{"horizontal_flip": true, "encoder_norm": "rmsnorm", "encoder_activation": "gelu", "encoder_head_dim": 16, "decoder_width": 256, "decoder_bias": "all", "decoder_inner_norm": false, "decoder_tie_embeddings": false, "muon_scale": "spectral", "lr": 0.013, "momentum": 0.9, "lr_schedule": "cosine", "final_lr_fraction": 0}
Rows from block 8 of the image encoder of a small image captioner, named by matrix and row number. Rows with one number belong to one neuron. Each number is 500 + 50 x the weight over its row's rms, rounded and kept within 0 to 999. All counts start at 0. Numbers have three digits each.
After each neuron's rows are labels from the 100 images, of 14848, where the neuron reaches its highest value: "responds to" is what is common among them; "lies over" is the class under the peak. Only what is clearly more common there than usual is listed. The data: drawn small creatures on textured ground.
# fc1: MLP up (encoder.blocks.8.mlp.fc1.weight, 512x256), inputs 128-255
# fc2: MLP down (encoder.blocks.8.mlp.fc2.weight, 256x512, transposed), outputs 128-255

fc1.58:508586483466534475463522476611517529574594527513570562541530517482425573411443476462565530520565437467452477460522562503481522542490573567442543415498459482478505504516545587549460432469408543545514561526497491533579480566433497439523434553550461460497517426482561592485519566505534410504501520522467527528541538568444480481470503589495528416476497513535543607429585440460470595438538
fc2.58:479480498483397508588463524490572552360487489497553543491505535517489519564479405521544554502434433557466543406461368559453515384520486499481429461559553444424503499495478532542541484438585543552460407528439538493471562476543427571491491548502567484522496529473459499432448497387474459383465583456524619489496432358510556487538493489550490489515597517395549464545591422505485442426493
responds to: fish; striped; pink
lies over: limb or head

fc1.213:581554554510509402470490473532451521557474426416497428539372444499450511502478492464398441519509449480460492447432569562454598542457584600593507558486365556474492465504586503506494569459524515484401515521455506599419483562415547545573464496465502505506478480498487458480516480515487561435495508433559551594444521506537484493534439406524394537462549492403559427475500508476523428400525
fc2.213:492468525477527552483462511457581478454534518453567639546578578416492516513493512473508486501521540483496594527510528512586522560543470478504526451472495559585481355506436467461494533540537534557491482465523416447512615526511532443516511499547468520493421484471553487465572579501517482527530447492505413492543472571548534517466480577590593491538525505455562516440594460564499471426424
responds to: dotted; blue
lies over: body

fc1.133:489517496558482562452535517479430514581529497490484445440525459365504526492537452432548517511485563545496547492515560420545539570580502522508510565446461460409393400452489433433461473478573452558488506601503549466422494533462468548531511565496481434458553519460537474445514478610510425555530484480566506496492606442558554514554561547636564553463588520405480518548549558381553484515472
fc2.133:523475458467536499489449524504369492436478454522391490514542568477637526538469501426477566549512611502526546512446514455484534449414352373509432520447520515485552557536491469473531600479513447462457470531517470467571481517541466526555496470501469492517592461478507600429505516422542503559532501563495482510471487457583555501430573483514512454509540603434428657532489431459403543422471
responds to: spotted
lies over: body

fc1.358:568541445384521428537586471527522492458545635420444441528509504562465430473435468593439438472517483538476532424539509522510540494506579542503519460405453442502477548484514597477461472518480531458557415422476500577496450558455436541524553521461514467420465516577526571490554430470587490442462424422529463480509482511488598493495455505526496499554524563499509526501493470547448470526587
fc2.358:500440565467516526389306482450533417521443514514429540424500475494439535508552582456451537510467508416564562486508458488472451537516387472534482524481580499625453446499424551559509510507555485484431503473466427404525530479547619490442510520502599509395519501403575387504465471436488485558462506506620497422593515528415473449492539421462460486480497561545432443525460407453485538533514
responds to: marbled; grey; black
lies over: body

fc1.273:507504531508585434567503510448504515416532434380540502426506459542463513490542534470555537441548467487365473548517490488479435556487517477520544439549475487580500521600506433510572489521451463597501472460571422509595482572480550512574486509506521480541488431583522484489496510425437612534515482621528516551539501473521528503557592408373512576404451609505517493490559501520520523482529
fc2.273:622523477544405475499477439444400383481503437531506518478565492538463436444431435476537513564506597501499463510493514472438428533502493569473544538447554466473465480467506598571514445468470486513548503465415582495512425442526477578504571498572467553568529426553536532532503523404618484430512540444541556508423461406481494393515498595425494576533523561488377533545547530521509497443552
responds to: marbled
lies over: body

fc1.60:532448491496467536478560507571556443508562536538459460544441510504453519440446474510533599451568443499473538449482540554470456495533594441569562444516536500389471457436410466542410493463457486456502481483484552513585425495495531520489345512512520487462500440504486505554446427471465490658544484530542460517514512490475489535501544583483518414442502586518506549582487482518433490528535
fc2.60:517534498478498381462412545505592509494477487479477534529510429445569499485497537440483529532577547480499540530566442495485499566517417413569467514443469495513540530451445424506521554557584501514535492519449489434517551535502486508498524483520526543461549464629481490430520502484505434444461535432526524502550602502558438550425517488571548503534501561422360431558458561530393470484560
responds to: marbled
lies over: body

fc1.91:517514385695583426556467556517513528503490485548418453402506555465452490412557499532489527413484484529582513544494479538517491443484437520464432465482545567479505461490487434446618478497495624493527455544512516490566469510543508516465602467459481475516547433436376454553532523535544543483504470581532616495559513561402434467482549559500473505537540416536594486575521477538485488536458
fc2.91:517450592467374550371463477426508535568541428478499468501567591548489521556514473501530364519466478490562481556447470516540446494481361484552548552557425410581545528495558455553429443553506525509564472489448512468418504575456409447523573484531440575477577537583526588443436367537587420523545521456496598477477502495472503548532390451458495464466537489538520481511570500528538510533589
responds to: butterfly; striped; black
lies over: body

fc1.489:462520566521567537505548477487463416552492549458468514505570519524588469443412449513529431442485484532484454588364379531490631494457484653425519556572455442480483515492407498560495509546604526583462517441510464620474553559477568500440475546512414460492369430501498475451524457459515484452571493578424457464521399483481485510527440508509472463566520512561546520468506455522594531485511
fc2.489:452511522536521450448499517542509586508469490528539495406517535519530498468449542446450541486529535463534517391331587442435446640428456462436385501479485553484545496506515488523506475466416469494571460519524515478522519508525515579552441517492467483509569488501571568537575510463492522408450496507546569588441501518465528505514467494451470484573546537525501474503398547439526595476495
responds to: black; plain
lies over: body

fc1.8:430486549550480447507542588510520551481550397456429488499483470531525475471433450487534494452500566464541537518505422485450543494517514510556602401475434514448498573496564457535571570500476442544559436532453515508453568552458539524623510526489595496478470507564424507474562512452522543496551471455485498448534534544459521433561455537420513500482507541529396518495474478588538513497515
fc2.8:607511455533501480507471510459421495515488467499525517514521428395500529454428582496503496562497511439390470557516543448442484453643595553538546525469520494470485515482506544491517414467465504610513541507509415455465413467471479490532514547523508472507471529490444543530502478485481414511487489519443508550501459530531432598525620509482484510557504544517449442580493533578456477521525
responds to: marbled
lies over: body

fc1.505:380536542517450364548447490512522461520462523480471522515510485516545586461434593447426513406430536502524511517506534538478515514567578579501423585478532499501555449481540553568437418457569498531458516535451488459539505481551474480515488564457545514546507444418492531436555508503506536503490554513504486627518523459572530518482603606517525477465546535464524533426456489419412373456495
fc2.505:578582477461507562490474464563434472500501491445469529571490512559468569467563502469512479485541458550459403470592461553502474555476411534401618407450526552550430510512508528492553540455396508542461605477487532474479510544454486501532548496499508562468500500598474504534633536459507454577450495457437425407445456455502454484458497487530450403559495464568496460555483546457470594489515
responds to: scaly
lies over: body

fc1.2:519542562463523460459427486565453529442448484613465503498516515391438422523565497480633517561506500500491488522505529486423471479468503448565458519519493532516500502512508545487501538465521545563459484543527511525555501437429458496543429540445462548574488413499547475473507495416461523449515490547540546476522451491551620475467564504510512500573479517499407362499452547474527503521481
fc2.2:576489392477497529497478494449520530497477523418648465526394616460458511561428515551461472563513554551481433395559524482474545453630502484483462651519428482539433415605490503552534478455445594391518569474434518500544485523488526516402516473473495529580469434448543578523458532478484488513483548507460469585530481456515509504484475476459494498437469496533520502432412529515627530452565
responds to: scaly; butterfly
lies over: body

fc1.356:558572495489587462473521455489502588525472455457518507501505600514524600436534493455544517471579497413451443494515493459566460528577532502494502459474415474514492484546403497592421485587452451492505543472486406559470438491446522519556440534481385580511529491532498432522457449537438451497419516412614512475479369446457565508472505423511463478506441510489504467376452473513527478415517
fc2.356:518489389481493533584548481465482499435515419506497564607531523475468564480520453501458493561470654394494503579460517491474551374491467491439527469413482432455515403491409553487580450473514440488579385491480528512498550425585526426508529450468521506457426470548603460499559536541531555552459495475493451653552546524551513463543495403509577520464477467539521507550519564521468547501445
responds to: snail; plain
lies over: body

fc1.436:455436509520389425520602574540472460445575499448474516513478458496468590531550495503588459494534527530583492389424562589476553399513564513456517538536564436488449480552461497510534508470567457547493492565554497541489587548482547563488514491581448539483543505444514462419522602499483438545504481520526514420586504506491440448496404454498500505486470547377541511573440551445458586443512
fc2.436:511541533397554521535416451401496587418570565475504530494583472397489402522480427453567550505513449574547523569500502504545433489504485565494460481500519516475556539533575491560553407397480555456600535542551511419470524509511518504530459465452492471499425429582437516502470452548472462594460526427486484504555423611550488526556578491626560481532459447523499558423483521540456434478558
responds to: black; plain
lies over: body

fc1.409:533516435493471535497475430488471514486566531533467456443507560496533491492452398477547516522469555529539514476530498534465396490551472552459544521543607544480515557532420407484500479514568516555424457500530533498527553481557474553517471475546658518544575530480465482403530548420513544626487460475422461497558612524451521470498554467501540473543422456418416565504430560446486541489460
fc2.409:423430362588492498544478476516478431551512510600490507599495452523490485512560413519568480609479439502458411539560518638500491465419582473564489500440503478513479509526415479473622582486548439573452480529470468498485428470459534587500505505439493516433517458554386537447539421518522502562384498464440570575500550513500503445471524495427459487560533481543435494506533546487428424495436
responds to: starfish; plain; black
lies over: body

fc1.208:420494567630629414551448565562461483451474506469529501415397549345548524523504514457474579502500511509475489471449544543447496523485503536448486526477350522525552381480509500492496468507567529506417471476521471544421445569503494476477478522458403435523582493535467508578515450564429472445507476538481490547424563482502459551493426489517568506447463544440538482492488450399354584502379
fc2.208:488535550421435579485599367433564480539442449401531549507473426485499481540513437469490452444608506461519494494557470545553502526493429491463454462513527494529486517465591502522415537513514514460471526512467507494533497492552535575505489433584556507486553477419499516479481494566488600441525567541526480579517429562529586510522502575453519447512533361495534505453593482542569529554520
responds to: dotted; scaly; dragonfly
lies over: body

fc1.474:551575555471611514526499368451521472480478518438416582477623554474365534521448529549433428482447586570467503480452439486534455508521495459491453445378485503544472541499478456526543501468572480513530489503535521442505475512472511519477549460498462490540449473598480426470548482523571458463505457525526508517526487441443484437551518537410515565488495597511468459483466560541523541396481
fc2.474:508486546492564414537481465483518496476556392507521540500490494435488527593632626512541504420501455403459412443581575567494474497534471426434500538550450533465472494466508502539481457495510492475522508477454439474460435452481521557509429501479512473614427426461503487480510519443412434463496524453507513528430491523529470492444455492508481494537538377463518530535500525521589549542458
responds to: snail; red
lies over: body

fc1.428:520560538445628466452547554441459479574531464517445428478529529558461459523428466477452533459544483549492644392428424498578497475478488562513428454497565560551488460474421525574506520489537538466558496478533525482468524573488485390504453483529446462426555495557448596552480509469475460528518558588492476470534509482456510484532507548549544443500470465535528460515470624446436490508592
fc2.428:494491484562509384551490537554458527525466420431554471518556522529510560423557500477470494445440418497482469450448586490478499498458523477488510557525548510502375479531485441522381515397465565429424470519517461536539494487424548516388508519442485490509528501497467596536491474580589420506582467492529512500562497543358583580499460517526497486552455638535513529564648484479471497479512
responds to: black; plain; caterpillar
lies over: body

fc1.367:510567450494519519498559552534429499475515486539620413489441496493476481390507474405408501508466615465555491510456424498563430386471544462592554499583413479558442451567525535552555473515418498585442501351479481554532482498456518485569470566460442508457475465461520596540405624486533505581477507491550497563514419515500407486537483513538440484525485468538456449537503464534464500541538
fc2.367:495514422491443410530569466475573542453436603505471434430449532595514456651432486458528559487562474499569490458493448551512504490461457492517521410452447432488502496510436433485572477507418423518527404446470500471596517482498463467510428505519501496580483456501522448524414521480454527437399526454461410520596553579551506584467580490370541494466532429500483475411499455477520469476534
responds to: fish; snail; orange
lies over: limb or head

fc1.110:504461523545552422464544393496471605439482541509428510506459427582496463518597513534454514509481501494525494493462464525491510566503384427479554545569415460518465540489489505482624478577407464507569416518522505488557409550517528517433504536509487498426440472509511509449411474553576525535522552451450458529488471497538498548486534483507507449547579530450559523502576447595452424503510
fc2.110:512413469576521492535422408533553492566505549549467532366562557543460615537538558486421556510558482487475472542455509450497553513430479453552509407563435499457569511493512428472450433510469503565500516470345537535563445426480545408487600567524552530516595492536565477426494520572502471520468567541516521424494462534546424516586443410461624552487489500537483452498523496456483461558509
responds to: butterfly; plain; black
lies over: body

fc1.161:490511447583486501452585460597512513473510420436454524475494588395553445568604510441446542467537515456566538460435488349543531424578474537550421523471482409470514523509460544466448499555447521483477497598518508511481445573536513510447499470556508544502553425508567483460463474568530461414569548461474527573450405471518611515419568523477412481591594552445386491417497488623560492505552
fc2.161:473418474461538416552474514479551459492361522554517450522527419538550600456438586439576444508499527443509510468534486527557480490478459440512502524544467559532470462484487467434587491521542449507466470440493512429425565421496389510546412525435462501440488408468561530470472578492478482440476578498483509572582519461477535464517539518574558491571389531509531512568505587579426530473533
responds to: snail; striped
lies over: body

fc1.283:504483605549586464556492488534533535452496445416482478491510491529532576554538436509432499506433513510558493533462453413474520501573582553439490479575396472536529498520487527551531504564564529517499528531553411425511434476504577450475520512511484508514431459544555487502590481503533498554445542550539516531549503486526453508509434525417513566506502477460532593449656494536562502496556
fc2.283:629617465553503607505528492458476506504525579557467424501530486605501447468553595416456547522496476518476428477448523470535474574508409378609467514506484527480528478507518502514432482491504488519553515555486494477483541442507502478545488535529580530510512413506552460518399526475558395397465557524475493486493516478531459470437486492470522556523532516586441397600465514503519540455560
responds to: spotted; snail; spider
lies over: body

fc1.23:528553537469631526511481529495609585523486499413550438470403584576594587456505431394632501544420517512465535493492585407461450559555567554546621491554413552547455552478430470569471517573576490502472400513542525462461506383494548471497496588462409486520439423474501525463625466550475488487442456560466529523539499466553452568572466493424527466489464461540481467512501548508540547437455
fc2.23:530528477559538547451490516579463412475538486560458393514480451443495527484528547502494439550614552469522536519526524582408488465582457429432566504519495512501365508488489482335515462539484522498454488494546506509535564479526464494552497534449523566398450482554496471569511550487532530367530450556560630436477518563500459504493501504512564551521480549542467430525546557500511522529530
responds to: spotted
lies over: body

fc1.173:505399431542632449500468447497437422405540467407583521496480540447567512479518514547546461531475520604503548550476459578547383504437432513551545527534488537444458545465456502497485429507504489539410506402478493499498485458521487480550574495538481497458538533490432562506438493534441509494470480488506465551417474519428546516451504537472457489496486414503432480519431444521492518441507
fc2.173:518395546460538517542491505543540531479491514492549491434595490453494527403599558477461516435529458484468561435584530422440506573490436522566495424464616461478461529458477455545446499540452557487540532458511419478556534561569486430427465558462464484503504474472472524505434472446510510467467466488469484385549490512515574500454525516476494541476554573474499410419483437536513485522487
responds to: striped; red; fish
lies over: body

fc1.421:558521523473555468531489452471503441487535414421530489487425432527521541528556556463507575502510564574446541473433452497507425495545551629548532478477511474441398457451506567530467491594423410474564592558555534503655401409479499520548478458470456500526481497467518388517430465482433476608455468569409496553424413592488557502524546506483515534519548523510439557495537494429469524424530
fc2.421:467490545484593517463577425523562560498533607481431427494651461550492507456434505444471454458503523434509426549472437541492495534480409414531505585497500502489476421487487453490509442548574545527593559506389527447528464520514475506453453607552584522451546370505514500492536461477551498525459484508546525492482451527453478445469572418529520467543506503485457511542518432473553413483517
responds to: beetle; butterfly
lies over: body

fc1.211:469419423448532524534540585506542425540543392477525489400489511447524489492455453552527445558515539526424526477501460468554493522558489504504402544449486470514442459472655448541504543531523541469519527506546505550492493464489497444387494549455563588542478517551531431502470456439594512485553491471488448452540505530462517485383440443507509554594526523562453571544419572566438417414548
fc2.211:527535542504526471516622501529534460542451377561505481500445496393463523442479489441544485499532447400584520505484470459446473446580422487485440531515630526521486656509423472481479563508508510503445478482485449495522494492558424482466394433511454471503476482485483442485473528478492553472463452531486543609468535465632380455454522629538592415526445462424431453498536478538560524528500
responds to: caterpillar; plain; fish
lies over: body

fc1.303:506576470528589501523442563520502415521500527485459531477561465536463454569441420482499540597542521354493453562530454470541554513502495623510534595466431464544547474520502540595549447504518564454539519505455536409480544518425556458481581480570489466535462458486450426491554471483554476389610572542487503509461511529512501444511456499407510452525565429630431426483509492482555591486536
fc2.303:605481440443448565560489486483486499455583497524515459453413491449531440407425502494493386496474473570518463481446553517467503450410424475545482493497595508617598489510485527499481389582520477489497385417500456545565517520459446523460444522556489496508526522524522495532511468544562498506509460549589523553517565473462433498504552451519429430489577622420547467478484554411475558423501
responds to: plain; white
lies over: body

fc1.216:549424493591524486444552538568448655491609529422451484469502497412493454514512568535582535605491548517431528446493499501549486460470481473466480515451422419533512434532537496560566446522519471478534520436481468462544467483433460524504485548413505450531580522555458520504496452497496426540501445474548443506407482421530480522504523513564464416444472593577582517379405471535362494424536
fc2.216:509439447448524431441516581497577433480535441516458459558459454505518451505509480499494438480604615449549592442496529496358491502539466406540541508457457472580584532557474479540529485525492449480480451544507556574450566510544572395473469542511543565616550501469466544486456573469535456482492493562522521576513459579486526524386530467590507557443571518460553487569427520534482532524369
responds to: spotted; marbled; snail
lies over: body

fc1.194:436532569517564508554562513435577500523436523460476518513470532455476498489530471570543606445481507460421532461473407551513554561506490407566512535537456538595527582535410502508457448528461493468503528567453499492541412510577534558492515482502557517439574455563494517464430550445382440552460515424564488512521475441390569501468464554542494503456522589454516484574541376451466532587511
fc2.194:498560435403355536560474424549540461452417500511518508411494473517475506430502567607526481569517451549583491481352431498500504534538476475394431360527486531456444519514456468477518602578579533523499462471468446438506457540458477479513463536485623540554500455602592450431595496552512458444541466543497516504537551600477478487493569415536542552478504543425517506575451578525465512425477
responds to: marbled; large
lies over: body

fc1.32:572408531509456494473533534414590503485518466482510529567532500483461471520475510470466536471561568553518506492545523592545504532536343479561530534529419479515546476560571535557613578494429604455483479513538482582524492485529489555521403458453559511446487482423421486507518488544514597528554558408502512479549604479535565551510552465561523530493460435488511534557510456532522525395555
fc2.32:508550615505611482552458528529432506546560540473531480546426561493508470468493487575509560528453455449594457540446439467495587476523562499483493417424487538506463564479532499487496435476530423514441446464529593504519540537534488434526504470513560457530571472652498455508465466510515435461533497475529418520438483512481395525439456540520528453558515563431371482470549457514439434514514
responds to: plain; grey; red
lies over: body

fc1.154:539478534496497522513467474446514406451524505449575461488601494462555551493444470479537470400636551519536531565494472596502485440572490545503437415577524456485505423635496452539499405492572486495508453460602464471467466564492533511605526466568539547569496494501540498568462527524411473502551478464511529520495435567506517545505458442523508486445491550514465493507546538391441542426496
fc2.154:455588481554473545604511446440516458517573517502505450516431437458486512552492580511603503474453495505516391468397460406535564522514514498463500526478469493526508488470515435514445479463425514493468503458489511544569509529530527514546431509510478564397568511580436509526562472541539537521544455417580413534512458455482568458573393491412452479448465500464540455463446527532525470496618
responds to: scaly; snail; red
lies over: body

fc1.432:481574501504542492551498444492468521529490512455486422502623590458500530498460476535404523517489496449556569467524501482522462451489525532464462529496428479474541503583572557576458420438460487537475491572448513510500550587481439468529478479516409552457510438464466471565468430536466528538478358521534516428550449511574479525485493438477467457457461492405457484479441423442544560509472
fc2.432:531509462479513506552412549509556488538559477488468520504557502441483503460543498500630467452611513432470545471537449479511499430447433468568500452482481549500456491460479493566439519530499551527503522411603383410482574472515441529492572577480508466475526497502542420426496507476460519554550449533462464542518467582496496472447478464496474527507397494567572481477450497581558505475541
responds to: striped; butterfly; teal
lies over: body

fc1.408:491534363452549513468384469405460430499422459494477511488520481511528480486540551622565541452511621481421557401470543478450478538494515471526457423532549595505483560428521453501501552534500541542481440570464505517516530481451486583496454489466592521419487469461455504554520536489417475525521574507523545469551566511490526489438570509499461531536486540450578464434406438446553397412516
fc2.408:472536407437478550555469506560480503502547641482504524512486513451457473521497410474555427631411408518430470516465466504569472458532484503576448467477553472466399379497425511511552531601499527496482461472493513455500452526454529540510528506541572466472428567588426546451560496494501547566560540523524488525494418459566534524596460445535517570452591593520499524509527580536440456585547
responds to: starfish; marbled; black
lies over: body

fc1.262:511493514508422402410633471477474449487515418554462560543539453304462476531515476452480580488548527404534507568514478504473488476505540484566366492436493504548493517520494419487498411511554483448533427492523508487547471582468450520471488527413432469449540486449509431531495533595477471574573517559460577570416500408500519589484488480465434480478525477499459564514564545515477452438582
fc2.262:543492569471542506461417490460477484628549545507569466502585539495509448538574526496471454492493471463477470561533489439526488538467423502503423440508488478600538495423492484417368458482488532530593550534385562497548506418512404552546522540471449457437530415536428559455506481477510455509500577545570505432491434489476553579514508455523550455565529464478469503501454493450494522475488
responds to: butterfly; marbled; black
lies over: body

fc1.199:478530588568495536560497504452430472504478508418459531352553589462448516570466542519544483394507529390430453471535517411519512498566576458519523529484483480490490537547483519382528508563457573438488439515499617563521543510530538459542549468516404452499498499560480422493502498525437482534581484517491547480481501408505435442443505517474527482430593509404554514454456482442416512485474
fc2.199:577490401538477470540560498503534574447520544551567548543525494576433468497495574489486468568464507505533447475503499571559485520351486534418530514473506594454582488492493520593498477424472475437476503525557511539584439513514463478409435574522664589548481574551498552550525498582470479515494507474432418523486588382588520466544521518447439532472422473478542472555553435543587601501517
responds to: marbled; large; snail
lies over: body

fc1.61:430513544512554440506572490547617505514479575408522521498569498448420451476495487457481497483471629569496527468441470495531497464503475506415467490442416538480523553469428510545478522582547543568461564489516416508477494483565492516448482494491478478476465486529480482481465533497451530559502500464419525530580446524529515501463586563479456465412524594458563457492499480382518498409533
fc2.61:482381472524542620498477557489458327489484443610411513548489506519590508482505439492488480623431422555479427485451519485483512552456464490404441387550529567500450465540485467411494395379520518410444418437441478463444423654462480400532473477467533476532437510530567541488554512537444466458504442523537491435587454523581547448493461445384506475527512545550522547534464522516480524485509
responds to: marbled; large
lies over: body

fc1.13:477464530561571464543480484512576534449553465511444401383527437474463572569550511459505483441586544514496459468503507471584565485492475614550527478541399384515561464590538470494543466582495578482487495468524461496523536445469529505594492537560478425497434469507545509467454546489530509546496589552557513578456531471536627596499446548493540604485470485544444484571463504585499500528493
fc2.13:465539531458530526434608436450446533485530465498495532505552517476492540417546527375506574569495505578420458466478532431501474551524519401531447417513545584511534554479418445539411524479503571499469532565457467470609475502505509475401356527449538499480482501566458465491483500395478563559511539465440432507414470482506577447451567630584479475519475471463425570531481544472442432518603
responds to: spotted
lies over: body

fc1.135:485403443567475535529517501516516525447568470365494534509525510492436518450475482531530573540414528575528498669462515474539474523389465497495546489599541386508441583472554518584469566546527517505488438574562467434591478442547519466475481423503454485556542438473498452580479538386485584525520484494439519494448557435516559493464521556493453469580554464442532521496545528531558541463605
fc2.135:517517525568438516441504581515493577566515544534572415552467486491538485485440479527521445491530503501497474475464420543490544533547473557460462552392470443366453474448559563417523588546489565486531590412478469480439527539616480554474529550471591471502418502554567523532606479477496448420528503472549493507517481612438393545534498575498501532544440489483502548495536392543468478516490
responds to: striped; small; turtle
lies over: body

fc1.12:505553590510540436450421465522462585477474455506465468533408466484589502375596412531486504536563579468380476472548541458572494519465505590559583452463460526551534543472524532478481480479467487458453528471468478494514570555531468604611510446441417561505476532494521532524526461521453507460479490473577400568564470523549494532460539560458535560494452556558503625458474580566431576546496
fc2.12:492525524516381586496582472406448469493557464445514472474507501502410579504557533421552457471574525435475485487586516569453435515412461575389550486524501481463499505503458476527563495483494553544558487560563588503538461538525551559556519471508430572482479476572580492482544532452535455503488548580448502545570431530605592563512509535457507504383576560535359441559487511490521426524502
responds to: scaly; butterfly
lies over: body

fc1.326:542452446449555561509491420483544528474585538445555569569493580479611528390490439458434544536399457498454504431492523501549511523560503613587439492496526470541511573481499478578514480519517530494505520502519496480470473476479607486487550451465489606429599524511456558519550525496505423440496495504552540531520546542608475484426503456530583484524457513648473480508507453469417470461486
fc2.326:505445442472543609567593457526469412543524522481473514448503410464471533508594520551486509477409580529416530509557561454450498573479456532506485534509429464557511476484598522511415617476453529450490496556483429493556551499452453579559557444490488536471362504543510493453491501470441561580496532571555508575376492568436576423587409475526428544447605539572482447486538479488579543515455
responds to: butterfly
lies over: body

fc1.6:499520536497466486533529553476566461542500492433532471507413513518469600432384476501495477506474531557437473445407665451533451505469479566551569525469512467503429542429448496492513474547508464560495532484445435497464415482535448542443530465491509490527568594469551634474525619542492384517524590452498526425448524478562511558481538432548474479533608482428513481509461558438473517459425
fc2.6:501451503444440495596444518478524398552489558590432504512535509434590540500568468422460486600467499468447519514580465472408547503507475373499425480515460478504588410628486432486537507495514554576457446492539537413562499521522395521536492486428577476493481559493446520598458494611495571530448441566509490523580440562513463596568507618492468544536432524519505531497581505474477542506500
responds to: spotted
lies over: body